{
  "encoder_arch": "densenet",
  "model": "contrastive image-text model",
  "dataset": "simulated telescope pictures of galaxies",
  "train_examples": 97500,
  "image_size": 64,
  "crop_scale_min": 0.8,
  "horizontal_flip": false,
  "color_jitter": 0.2,
  "tokenizer": "word",
  "vocab_size": 28,
  "loss": "sigmoid",
  "embed_dim": 256,
  "encoder_norm": "batchnorm",
  "encoder_activation": "hardswish",
  "encoder_depths": [8, 15, 8],
  "encoder_kernel_size": 3,
  "encoder_stem": "single",
  "encoder_growth_rate": 16,
  "text_encoder_causal": false,
  "text_encoder_width": 192,
  "text_encoder_layers": 6,
  "text_encoder_norm": "layernorm",
  "text_encoder_norm_position": "pre",
  "text_encoder_activation": "gelu",
  "text_encoder_mlp_ratio": 4,
  "text_encoder_head_dim": 64,
  "text_encoder_fused_qkv": false,
  "text_encoder_bias": "all",
  "text_encoder_qk_norm": false,
  "text_encoder_layer_scale_init": 1.0,
  "text_encoder_parallel_block": false,
  "text_encoder_inner_norm": false,
  "text_encoder_positions": "learned",
  "init": "kaiming_normal",
  "residual_init": "scaled_by_depth",
  "optimizer": "muon",
  "muon_scale": "spectral",
  "lr": 0.017,
  "momentum": 0.95,
  "nesterov": true,
  "orthogonalizer": "newton_schulz_5",
  "adamw_lr_other_params": 0.0027,
  "gradient_centralization": true,
  "steps": 9200,
  "batch_size": 256,
  "epochs": 24.2,
  "lr_schedule": "step",
  "warmup_steps": 180,
  "weight_decay": 0.01,
  "adamw_weight_decay_other_params": 0.01
}
Rows from block 7 of the image encoder of a small contrastive image-text model, named by matrix and row number. Rows with one number belong to one channel. Each number is 128 + 24 x the weight over its row's rms, rounded and kept within 0 to 255. All counts start at 0.
After each channel's rows are labels from the 100 images, of 14848, where the channel reaches its highest value: "responds to" is what is common among them; "colour at peak" is the nearest of a few named colours to the mean colour under the peak. Only what is clearly more common there than usual is listed. The data: simulated telescope pictures of galaxies.
# conv1: bottleneck pointwise conv (encoder.blocks.7.conv1.weight, 64x176x1x1), inputs 0-87
# conv2: growth 3x3 conv (encoder.blocks.7.conv2.weight, 16x64x3x3, transposed, each kernel summed), outputs 0-15

conv1.51 [141 164 143 163 168 136 131 116 134 120 109 128 125 114 149 122 142 107 132 151 139 101 126 118 147 132 133  86 137  97 133  84 125 155 136 135 148 149 117 187 133 153 125 148 172 119 141 138 112 133 131 135 116  83 103 137 109 180  88 123 112 108 106 113 159 125  88 165 147 113 110 140 115 156 118 124 149 111 111 176 127 119 102 113 138 132 133 117]
conv2.51 [117 149  99 150 148  92 136 133  93  85 138 149 156 122 127 161]
responds to: two-armed spiral; winding: clockwise outward; tilted; winding: anticlockwise outward
colour at peak: grey; pink

conv1.47 [143 144 111 123 149 134 137 145  93 150 177  91 136 116 103 163 133 131 125 130 138 112 135 125 128 138 142 130 137 152 118 145 114 144 125 146 100 127 120 135 143 174 132 100 142 146 127 128 133 127 172 157 124 136 128 153 114 128 120 128 120 120 127 113 135 116 128 157 123 133 122 120 151 145 100 149 117 144 114 145 134 103 136 126 112 163 143 179]
conv2.47 [156 109 151 133 148 146 108 114 118  88 122 157 117 164  98  90]
responds to: irregular; barred spiral
colour at peak: brown

conv1.8 [101 161 158 137  96 124 164 117 106 136 122 149 126 125 144 135 112 151 121 113 120 134 106 112 161  99 145 130 143 107 116 131 115 121 123 109 140 144 119 123 104 117 117  92 126 115 137 136 113 141 117 114 120 129 148 145 146 125 115 149  93 149 160 144 139 124 156  88 110  81 130 143 186 131 170 139 165 127 151 181 131 149 107 107 102  97 142 143]
conv2.8 [108 126 167 136 145  91 145 170 172 132 157 140 126 135 144 144]
responds to: tilted; winding: anticlockwise outward; two-armed spiral; barred spiral
colour at peak: grey; brown

conv1.54 [136 134 113 125 161 127 126 134 128 106 103  81 138 105 127 141 134 137 112 127 148  99 155 114 118 134 112 125 158 128 162 148 128 132 141 135 114  92 129 114 130 132 146 140 109 119  99 114 136  85 169 145 124 138 134 143 115 121 152 128 136  96 130 123 147 106 143  98 140 141 129 138 118 100 121 109  97 109 135 107 163  91 111  92 106 105 155 106]
conv2.54 [115  98  82 122 133 134 132 151 102  84 168 135 106 114 127 106]
responds to: two-armed spiral; winding: anticlockwise outward
colour at peak: grey

conv1.45 [150  74 105 116 118 135 143 152  71 154 125 135 133 136 127 148 125 110 135 118 135 139 112 132 100 161 134  76 122 125 140 122 143  96 152 151 103 132 140 119 138 122 123 146 144 148  60 146 152 126 115 154  96 123 120 116 128 132  80 136 110 117 133 112 159 114 147 150 141 122 136  93 166 129 135 130 111 172 143 139 137 142 142 163 119 122 166 124]
conv2.45 [139 161 129 149 160 165 150 123 104  95 131 146 173 110 137 139]
responds to: tilted; barred spiral; ring galaxy; winding: clockwise outward
colour at peak: grey

conv1.18 [145 117 141 126 131 136  97 123  97 123  94  60 138 102 134 125 107 135 151 129 151  93 105 159 123 126 130 122 119  41 116 216 201 148 123 114 130 119 113 183 122 102 129 112 127 117 161 123 107  95 105 114 117 132 126 120 124 112  97 121 111 115 109 136  99 109 129 147 119 128 120 115 137 178 135 134 142 110 104 143 147 155 160 108 119 101 125 107]
conv2.18 [119 130 117 108  74 173 104 132 125 124 144 118 125  95 103  97]
responds to: many stars
colour at peak: brown; grey

conv1.27 [120 104 151 144 111 127 146 118 130 128 114 152 134 116 131 101 124 122 146 120 149 110 116  80 149 121 134 120 115 155 101 111 124 147 115 134 155 144 155 137 121 131  97 132  77 146 139 158 125 148 131 125 127 148 145 109 147 147  83 126 120 123 109 133 152 165 126 174 150 103 149 139 123 141 102 114 109  73 116 120 123 130 123 122 150 169 120 143]
conv2.27 [ 63 148 123  91 132 128 122 146 142 125 146 120  86 120 117 145]
responds to: two-armed spiral; winding: clockwise outward; tilted; winding: anticlockwise outward
colour at peak: pink; white

conv1.7 [145  96 152 142 113 143 109 133 116 127 136 115 129 135 138 120 122 109 134 132 134 129 149 132 128 160 117 140 127 124 132 161 134 105 128 119 123  91 161 143 141 131 127 148  96 123 107 136 128 119 155 115 111 131 123 131 130 108 174 122 160 134 138 101 112 107 159 146 138 126 160 142 143 119  84 173 103 173 100 115 130 122 123 189 108 135 147 129]
conv2.7 [119 139  94 138 137 126 111 108 119  61 145 148 125 107 154 103]
responds to: two-armed spiral; winding: anticlockwise outward; tilted; winding: clockwise outward
colour at peak: brown; grey

conv1.60 [130 117 134 130 119 142 108 113 129 118 102 143 126 142 125 137 126 126 128 125 128 180 124 105 136 116 130 120 137 166 127 102 109 121 124 125 149 134 112 153 134 149 115 135 138 127 109 129 144 143 139 125 139 134 130 128 130 120 103 142 134 154 132 122 113 148  52 182 147 133 139 110 134 174 112 112 105 130 176 121 116 123 157 113 122 122 159 130]
conv2.60 [ 80 190 125 129 119 119 134 115 129 107  92 153 140 136 119 134]
responds to: bright star with spikes
colour at peak: white

conv1.4 [123 166 130 124 135 101 117 151 157 143 145 113 136 167 142 140 114 106 110 124 128  81 135 191 126 181 132 127 150 110 153 185 149  98 119 118 120 121 121 220 121 155 133 119  95 128 126 128 100  87 140 121 126 136 128 144 130  86 138 142 127 116 136 126 104 118 117 133 121 169 122 140 144 156 136 156 113 169 135 126 133 162 123 122  89 101 137 101]
conv2.4 [144 160 143 131 144 146  82 116 105  92 116 155 107 107 106 100]
responds to: irregular; barred spiral
colour at peak: brown

conv1.39 [110  85 103 113 123 132 122 129 156 130 177 160 133 135 115 134 133 104 137 106 111 150 172 121  91 130 129 124 126 198 140 103 124 124 125 101 107  91 144 128 136 120 116 101  95 139  75 136 151 138 108 124 113 121 118 135 123 194  82 157 104 137 145 115 158 118 147 129 149 191 113 107 140 135 119 112 150 144 124 112 142 120 153 125 152 131  95 114]
conv2.39 [119 123 152 144 112 167 122 151 140 157  97 120 136 186 146 115]
responds to: many stars; lensed arc
colour at peak: grey

conv1.15 [ 98 149 123 120 121  99 138 124 156 124 119 159 112 150 134 137 112 119  98 132 101 110 119  95 118 151 121 133 107 126 107 104 135  95 112 135 111 106 189  86 130 141  90 143 136 132  72 140 146 113 155 120 142 144 155 108 179 185 129 150 117 161 159 162 124 150 139 122 168 163 141 119  90 120 133 107  96 104 149  87 118 151  54 139 145 114 119 141]
conv2.15 [114 110 155 131 162 138  72 100 105 130 142 161 134 159 132 132]
responds to: many stars
colour at peak: white

conv1.5 [106 102 116 147 111 141 172  89 165 109 129 163 128 143 142 127 113  86 126 129 112 155  79 153 127 113 112 128 127 153 136  95 122 130 132 136 149 131 176 136 151  85 124 103 113 119 116 111 101 114 111 154 161 144 137 144 149 198 142 120 121 130 132 147  92 126 150 118 124 157 119 132 131  59 118 117 138 118 178 138 130 100 136 110 137 107 124 122]
conv2.5 [127 146 179 149 151 104 122 148 140 126 136 178 137 150 151 152]
responds to: many stars; winding: clockwise outward; two-armed spiral
colour at peak: white; grey

conv1.37 [154 146 124 128 114 120 145 102 134  88 113 114 103 126 136 111 125 107 115 131 113 114 119  99 131 170 117 162 118 154  94 108 106 121 116 107 166 100 127 136 112 148 106 126 140 115 119 131  82 138 127 130 117 100 116 115 110 105 100 112 140 114  97 115 181 147 123 150 136 115 119 114 136 137  97 103 138 127 121 112 123 108 119 152 133 200 184 126]
conv2.37 [114 105 117 119 117 120 109  96 123  99 194 111 100 118 111 135]
responds to: winding: clockwise outward; barred spiral; winding: anticlockwise outward; many-armed spiral
colour at peak: grey; brown

conv1.6 [141 100 134 146 126 141 124 110 112 128 133  87 123 173 126 113 125 114 134 143 134 162 116 144 120 118 143 135 116 146 118 111 145 131 113 102 150 139 160  99 128 119  95 178 187 114  90  91 109  65 131 115 125 137 101 124 132 163 124 117 131 102 115 121 137 126 105 146 154 158 132 127 148 122 105 101 113 182 211 128 150  93 136 137 152 142 131 117]
conv2.6 [122 131 119 131 135 143  87  76 142 102 159 157 131 129 118 169]
responds to: many stars
colour at peak: white

conv1.28 [139  91 106 127 132 131 146 135 117 124  52 136 129 104 117 126 134 113 156 134 108 112 146 174 111 114 117  93  99 158 107 173 111 131 114 128  91 133 107 100 146 140 144 140 136 132 127 133 103 162  97 113 113  96 120  98 121 148 103  98 119 107 106 104 126 113 167 123 115 148 115 134 163 158 125 163 176 135 130 130 155 119 129  94 177 132  96  98]
conv2.28 [100 132 119 121 103 164 110 162 151 152 105  86 142 128 116  94]
responds to: many stars; tilted; barred spiral; winding: clockwise outward
colour at peak: brown; grey

conv1.17 [105 120 121 138 128 118 119 150 117 125 118  97 135 106  97 152 125 123 132 116 131  84  87  96 142 124 145 108 116  52 132 179 143 134 124 134 128 160 120 169 126 112 128 125 124 139 139 103 131 133 150 113 135 119 139 110 157 147 130 107  85 117 126 134 120 118 158  77 114 142 107 127 100 134 143 142 143 140 123 130 141 149 147 135 141 119 163 124]
conv2.17 [121 117 114 120  95 153 140 154 131 124 103  73 128  93 124  92]
responds to: winding: clockwise outward; two-armed spiral; tilted
colour at peak: grey; brown

conv1.11 [147 119 102 138 124 145 119 136 121 130 192 111 127 140 131 149 132 159 141 115 118 145 118 120 126 145 164  92 141 119 146  84 136 115 126 120 137 123 130 109 143 137 112 124 113 133 111 138 149 125  98 133 122 106 134 102 154 170 179 134 170 149 119 110 153 126 112 162 118 157 146 117 138 175 135 160 103 138  76 129 136 102 123 105 118  95 130 101]
conv2.11 [111 140 126 122 135 154 113 135 103 149  94  83 124 184 142 142]
responds to: many stars; winding: anticlockwise outward; barred spiral
colour at peak: white; grey

conv1.50 [143 113 144 141 144 119 103 141 107 144 162 106 128 120 121 149 144 187 137 148 116 153 115 167  87 102 128 111 143 173 149 102 136 128 140 129 121 184 108  88 112 164 131 152 137 142  94 157 144 125 152 140 121 118 113 160 150 117 137 112  66 154  78 116  94 103 139 130 164 134 105 125 132 137 125 162 129 132  74 129 140 125 137  98 110 133  98 157]
conv2.50 [154  94 136 134 154 120  81 114  87  89 107 111 120 139 130 131]
responds to: irregular
colour at peak: grey

conv1.34 [114 105 150 118 126 126 132 117  98 134 166 133 129 120 119 133 134 134 127 111 117 160  88 117 141 134 134 128 139 124 162 108 120 130 122 119 124 161 132 164 142 131 123 112 126 132 172 137 124 103 137 125 132 133 138 126 129 143 150 124 169 158 155 118  84 153  83 172 153 116 123 143 112 109 114 166 119 107 139 106 131 112 196 114 116 178 126 123]
conv2.34 [102 152 107  94 114 164  95 141 146 139 111  80 145 127 115 116]
responds to: bright star with spikes
colour at peak: white

conv1.52 [110 152 137 143 119 120 121 128  96 141 175 163 139 112 117 113 124 126 109 128 135 103  67 143 123  71 154  89 178  95 136 105 182 123 121 149 145 164 116 142 128 149 124 118  96 136 124 118 149  99 110 133 128 125 122 111 109 152 151 137 160 107 148 139  88 171  85 124  96 102 119 120 149 145 124 141 131 113 111 147 139 158 131 169 115 106 124 128]
conv2.52 [139 131 159 116  77 164 121 141 148 157 114 109  97 127 107 103]
responds to: barred spiral; winding: anticlockwise outward; tilted
colour at peak: grey

conv1.13 [119 127 107 112 117 116 131 120 124 142 174 161 119 187 101 146  96 142 114 108 108 139 124 172  82 118 107 120 137 148 116 112 153  93 124 131 123 121  86 130 133 104  89 105 146 159 103 123  88  81 124 153 123 184 116 131 111 145 132 121 117 107  88 123 180 107 123 125 123 171 124 143 170 123 138 120 134 146 137 141 135 153 156  85 116 134 134 130]
conv2.13 [121 140 128 133 165 162 105 123 130 175 135 170 162 152 126 139]
responds to: many stars
colour at peak: grey; brown

conv1.38 [114 133 144 104 129 113 129 155 155 146 153 180 140 164 119 133 146 126 142 136 132 117 145 146 141 128 133 110 141 165 150 126 149 130 130 115 128 191 130 150 127 145 163 114 129 106 103 117 164 149 104 114 126 139 125 164 124  72  95 143  71 120 150 129 133 146 115 113 116  88 142 129 125 115 126 126 116 173  94 158 123 147  85  89 100 117 124 121]
conv2.38 [196 119 125 136 125 144  86 118 123 111 108  99 117 139 105 137]
responds to: winding: anticlockwise outward; two-armed spiral; tilted
colour at peak: pink; grey

conv1.14 [131 149 127 113 107 122 134 122 109 111 122 129 110 119 129 151 120 173 125 115 100 150 126 161 131 103 129 108 120 117 116 106  89 123 110 106 115 110 103 162 110  88 120 131 160 130 133 174 121 151 170 114 112 137 128 120 174 138 122 136  91 177 160 123  94 122 138 138 134 107  97 134 115 128 109 127 145 110 125 147 142 140  89 106 160  91 156 157]
conv2.14 [131 100 155 140 142 155  94 123 105 157 180 153 132 140 122 152]
responds to: two-armed spiral; tilted; winding: anticlockwise outward; winding: clockwise outward
colour at peak: grey; pink

conv1.3 [125 164 121 124 156 135 105 128 129 128 135 102 144 170 145 109 140 144 149 145 152 152 123  84 135 142 126 120 123 141 138 110  88 151 149 140 150 141 151 106 133 124 138 147 176 145 106  97 130 135 161 156 131 109 113 157 123 136 140 120 123 126 110 124 165 131 100 124 119 133  95 141 145 100 110 140 121 100 127  85 120 142 145 163 142 146 179 124]
conv2.3 [108  95  97 136 145 150  90  83 142 121 169 123 146 116 120 134]
responds to: two-armed spiral; winding: anticlockwise outward; tilted
colour at peak: pink

conv1.0 [134 131 163 141 114 116 138 102 132 121 106 145 114  98 122 119 106 161 124 128 104 104 130 144 140 138  99 142 122  94 112  96 110 115 142 158  99 136 127 129 145 203  91 114  82 167 175 110 105 137 157 145 141 100 146 114 132 131 109 123 116 180 123 131 143 126 164 105 119 105 112 156 110  70 151 140 112 139 133 147 133 100 131  96 131 106 145 103]
conv2.0 [ 84 140 124 105 141  79 110 135  83 108 126 153 112 139 142 123]
responds to: barred spiral; tilted; winding: clockwise outward; winding: anticlockwise outward
colour at peak: grey

conv1.61 [141 138 127 121 148 116 118 126 148 111 112 109 126 106  83 157 134 131 139 116 116 121 126 127 123 107 104 136 117  80 126 140 115 139 133 109 106 126 137 121 155 122 123 134 156 133 165 118 142 145 172 122 100 131 103 145 137 123 112  92 171 160 102 111 109 114 128 122 133 138  97 108 120 156 111 104 117 144 124 141 127 135 133 112 125 146  89  91]
conv2.61 [106 158  90 111 122 148 139 115 134 180  85 141 143 112 120 132]
responds to: bright star with spikes; tilted; barred spiral; winding: anticlockwise outward
colour at peak: white